{
  "image_size": 24,
  "horizontal_flip": false,
  "rotation_deg": 5,
  "arch": "resnet_bottleneck",
  "loss": "cross_entropy",
  "residual_init": "none",
  "optimizer": "nadamw",
  "beta2": 0.999,
  "eps": 1e-10,
  "steps": 5900,
  "final_lr_fraction": 0.01,
  "warmup_steps": 1180
}
Rows from block 7, named by matrix and row number. Each number is 128 + 32 x the weight over its row's rms, rounded and kept within 0 to 255. All counts start at 0. Numbers have three digits each.
# convs1: 3x3 conv (model.blocks.7.convs.1.weight, 64x64x3x3), inputs 56-62, a 3x3 kernel for each
convs1.0:163132137103164157140034129171095134151142124127118096150118139095133124087114103165174120065114137088048100161110143141163093077188096150108146135137081101159104124204158048079113128077091
convs1.1:120120164149103100089137073120098182138110121141150111144119113136138089106131105147154115158105121114135117169144119176155148193157159140107150182160131236189135160122115182113110140139164
convs1.2:104076083121125100062089125128112126113089121150119135147152137133124099155091133105097134162169139108112137123105113122131149137132130168137127121085128140092143153149145169192146151123134
convs1.3:186160119105124071166089147137077122142160140132171150112179083149155116136088142135134103101119089096111048149116140134177082141116167122105113107141144158117189123181090054109180107076129
convs1.4:116152142149131111137140131127129129119163118068129074113039072111082112096106044070130107155126129091111097148169114121153158092099103154129119118182120090105087072068059082119068083108065
convs1.5:174111102165120094224104078134126104136140123122095090082146123128144135152199146115084097161108108216121123123103124144126088130078105141102136109174149111113127149065136107096126090151137
convs1.6:088134140090087084095190134137158143120096099152116092088075145054173180149163160111147143150109102143178185137123119130086159175099117128186190162108155157135099154086110194135195206161208
convs1.7:149133153129130127101116162104101153164162130182154187117082089114144155101129142202154090144152172078082123130150132130170119132143122095115147130152113204138168076083143068079151105127164
convs1.8:087114143163153057147118128181135068084075118156165132123244188197145039024089114089080097164158099193120091150120108151137118135170103141127099081097106115156142084133150107128124080080143
convs1.9:120135147153166092128121182120168125064128134135125084144165141131136178118119114086075154143151103141125188107143116139108126104158099075113083114095124093154063195041151136134150110089118
convs1.10:123109142162154115157131064083102181106181143131130118136086049146113172118119114143152188163141110119084081119132153118132137133110114098128095107188091146138103165135079121123077056099117
convs1.11:105143104101127195065039135164118146166147121097103091136123141105079100096140180111162157087118172105089089148140144126172148135185163177108130189145124121143152120045087158079103193168115
convs1.12:097127102046094177128075149123191178187124136109118109137095118132122130161146153083129112088137187135126147126142129138144189158160177174153164189119169125135157166056078181134083167186095
convs1.13:149100157196178196095130141152095140094143148141115102134147151181118149088087132157092177100144111069154113107123147134149103111110133088118086080150135119124122115125135101120160086082140
convs1.14:082084089149145150143154156053154078107109151129115151161121127122103076119098091062096098179176140148139152097126132122163143110151119065100119102104147078109161168135122135154150133099117
convs1.15:134157123073135120063068145126132160122143109140126172168095103161157134144158112217183098157124138132140107133139127167180136166189170145150137141205146200213211165147105155091141158101103
convs1.16:080117101116081134202110195104143109123126107176146140135136174118075121129193165124074112142126147216106169120091122152127133169126175126152154192160135189179156157055101157113122159178134
convs1.17:113148129137139123132154122086147146066104161093111167148118033137140083211145139159127172149147085133112063145121151111113128124159105150128126086092153086177185143120077143151068150179138
convs1.18:161144116137144141080145059145113077170140133181145178107103156106105116105121195128068090112142106119116060131088124156111144140105156133079146155150180185151204088118103111117106186165176
convs1.19:077105123089084159112125158140138105098123130062128115087124104115097057116106162104092175127137169117115123079129125089102156141163144157134085098097109084151143117121091174117066128122073
convs1.20:092076121127127106115102103110056112105092064165144132157151161140129132153119171105090097176197183105078119132117123137138129127102130144102129134063098151087132174156182163151143202099134
convs1.21:167088095174063066138169109197137103148138082134116075091165154119132152136126136112122084161119092158209137160128114168096114149085094205160119172158100176126088026033149106135151156164157
convs1.22:174131126129116166056090143170124144186152130150083151082116108094113146156152145122121090127054173112100124162147127134145153158160143163152160197100119184108133051038155080123121166206151
convs1.23:133109124156119084127102165133082128148156136214143151114147121134111114115145142141103097160156099122105099131140132144152132167115165124102162163182150235113147113155113071101153114094132
convs1.24:116136117108116135149150114144082137104115155115137129087120098157054107168117157070116138161144158153121090140121117124100178152090153198084168103092151139144123137065096178103066140116140
convs1.25:114185144144112105144158098112125127147128158171154175126144162091103124124143167139094127090152115144157087141112112140125149172098186097154180159120173223087159155160139121083158120138161
convs1.26:102129118130079108086062079098134123110085119116159142102072089110161099129109168185158157185163151083106088133143123178165138205130142141145131147119134193147171104137127111099142156171124
convs1.27:104103146067080221080042111151065108124116124126109090098108131149114088113111118125108189074104148112099080084099092105112140120115126181070075100122105126069092117125060168142128162149089
convs1.28:116126102113152109122089090133131145101127137162125136144147130130157137126110138138157135169128114135150107145144139209169146162189153168166142210182161237187187156159108113103112154129109
convs1.29:094091074146129106089099108137123113146113123116113109137135184114162137120092120144141130142149121100170126123130130124133162113134148160140123158129131097124135154156208145205157161131105
convs1.30:122209118124037076236154092115115079139129134140128135126089120176144051106144127105151161119072089189144082154130137097128117121166124122150101115146131106150138143083090169161101082097093
convs1.31:118112109131136105138154107142126073110138079114128098158179116160167105097126116180146086161132103160124144126136109129175107143174118138163102093161104113174138138187171141170175109105095
convs1.32:157125174087098181100101121147090074106099143072159113081164177137112113091077100119102230070104120092098092088112145113141158128155147118116078098077106090201144101148165148114165083104112
convs1.33:159136083134124054156164117225131132121136112108142076079176139124109151134170159097072075188141104193153145160137107183133120142138093208155132151164111132146113079020144135138141172158163
convs1.34:155109149125092124139104191178042106091158075164157160134147110125040114116189132153137114126126182130096131156109112115143148163129165181072114127174098179163163114071147147076122124133121
convs1.35:136178168149192169126143118135128094142151131137171134171142175163105153147054154157165131148198100083144079138126121155180108138191095119106077138161140137207139132188144095079107148099085
convs1.36:141112101087133135150037097195112146109140144116086114115188123108154129119103090092180152111105140125121075142106139117181098105195160154111116118133143109103126098206176076105106142136092
convs1.37:148134172131097076109062155099112128104091117121164121088061098147079064143087152198180158118140123043071095148157142124173107106095112115100102079099109108136137146149154064110091134115094
convs1.38:096139146177116077128120088069138119144078161144132120153113140152131171148137159142133150153152085128127152111146122115088159116094072089119142126054175151108091191132108138135141105118196
convs1.39:169148085078159149145114167079173097142099115150119116165159152097131110116093187120074077130167166177150219123094127139163104145129139104123139130153119158143124173073045132119079153118125
convs1.40:141105157178094147061080183177119110155125104102113149148160134084123108110087114181135103111083190057108137138106135136090131105150159157161122202142069114125142097059191048111152131179122
convs1.41:132110139186104110140096173188045134110123117124122132131213096108064093115147170095046133163075113105084196126111114166113101078138108116082105130065109075126143080069166109106177144141149
convs1.42:113092120147103096134173155172132048138100100129145088153149035122143101150117100143111084135082122108101168144139106117144110137153110160173121107121117124138120087131146111157157147144086
convs1.43:157097162190055128099076126097094120120135099106140163241176112119136138144080115121109149159094154090091134131112140114109129122084162064112101109146107103119163124156129102154197008078103
convs1.44:168128147114171094160131175124158107090102109141143125160134122128140128147106110130136112146128145181096195108130096167108113131169096085111134136093137110151100198091106139120095185091125
convs1.45:081150110077126165191125143077136088119122146128152183113111147121084039127157170149115112103152149150129114117119115128141146144113178096127128103119178139106225138134058107081101186170139
convs1.46:126100124124150146159134118132132048111113094136163081120151160161192119058121131147082094148131134144106158138112118108143090108162110120151096052158106103176084118169171133163165066092088
convs1.47:126182176120075142181190088170118117136147115106102101131108142147158131106076095130201128121096089143176146135116108116151114147094085136113085058138124100108125113161140127114134068087103
convs1.48:144125120132174145139128182069204139058119131108113139142181135121153078131129139126097149138144133144085139115136121135123132095193100057145150125097127077151105202120106168175096123140103
convs1.49:123078073126134112125131105093072142146092062131115114138145105149130153158120113075075071166162162157117155116101150140150159146140154121048184140073094107115147180169154169159148156115128
convs1.50:132113127165192203144170122112140136099156141101122147102082116150135125162119153154084178147160121124165167107156151125161138120099122099143088113214132119133168196087068131155098115152160
convs1.51:132129120127120110160167119203173175138145107140107145104176177164138181106088096144127117191192170185238168148124133156142118159147139206159155165159112139130154090119104139143129109097102
convs1.52:117096135156114103088135103082157165125071107175121067158129124136154154166130111101096037171142123122116161127115140114095160134135088100132199105014105158092069180169162149122169167129189
convs1.53:144096111098129150076042095183073180123088156098103116158144124100093090107128108119151201077080145116155097134123135145147105099122108160071131164096095071076151080141087115109092165141103
convs1.54:159104151128096085116121116077108126152069116141102089170136042137167113174115101089104070189144122136083187153113137136098149100115124133110182161055098118088129141194155132188139149115145
convs1.55:124137156171064172139079201166106156161130098141121121177106114147142153132103130167148088109077182117080165153118127100081124110199124153126157143095078115142134086054144080122150105114075
convs1.56:107126134122144182130144032127127142124103161123097141107060095149105086184124157131109139176190136129137053122137157112097163129069125108109129092110177113136147140074053175120053165187137
convs1.57:095173131098124139113112200148155174117130139145141099146176126102140128145110104165112100156133215146141200153135147161180137172230155147161155169140146188199133087123087145151149143106104
convs1.58:140138161139170108183113160116133091091093138136156170156184173150141060143088128151115098173148138238142126161113125172143136147186152101107133152096146158189184136111124138145075168071129
convs1.59:093128125106121176099085180130109126105141116114107117132171080113130126102155107130123097091087198122091150122163146082096107111128158123162149164181093116122166057009135109098130090196100
convs1.60:099149117159140102159191091170137091118168134126135122105116138171111100103152137102138154175127099166158102132145121157150147154167142161147114150174126144193157167069120158121103096154121
convs1.61:186211207114104114103096105076151136118115107106122125164102112166191141121067051163153130069089099076055118145137172133108121110105111080160143120131123128163150150156132094167157059075108
convs1.62:155203136116120114096181087095122140109140100112173150109042082139122135141056052169178079152188165101206097153167102158158140152195106118135107120158112111180115093069108131142101065103090
convs1.63:171153125128185137093119090115128172096124148064120133169178044114135196123094111139121129110160119136118097126109151111164113132096137156106121104099121109126135147210062121124080089071112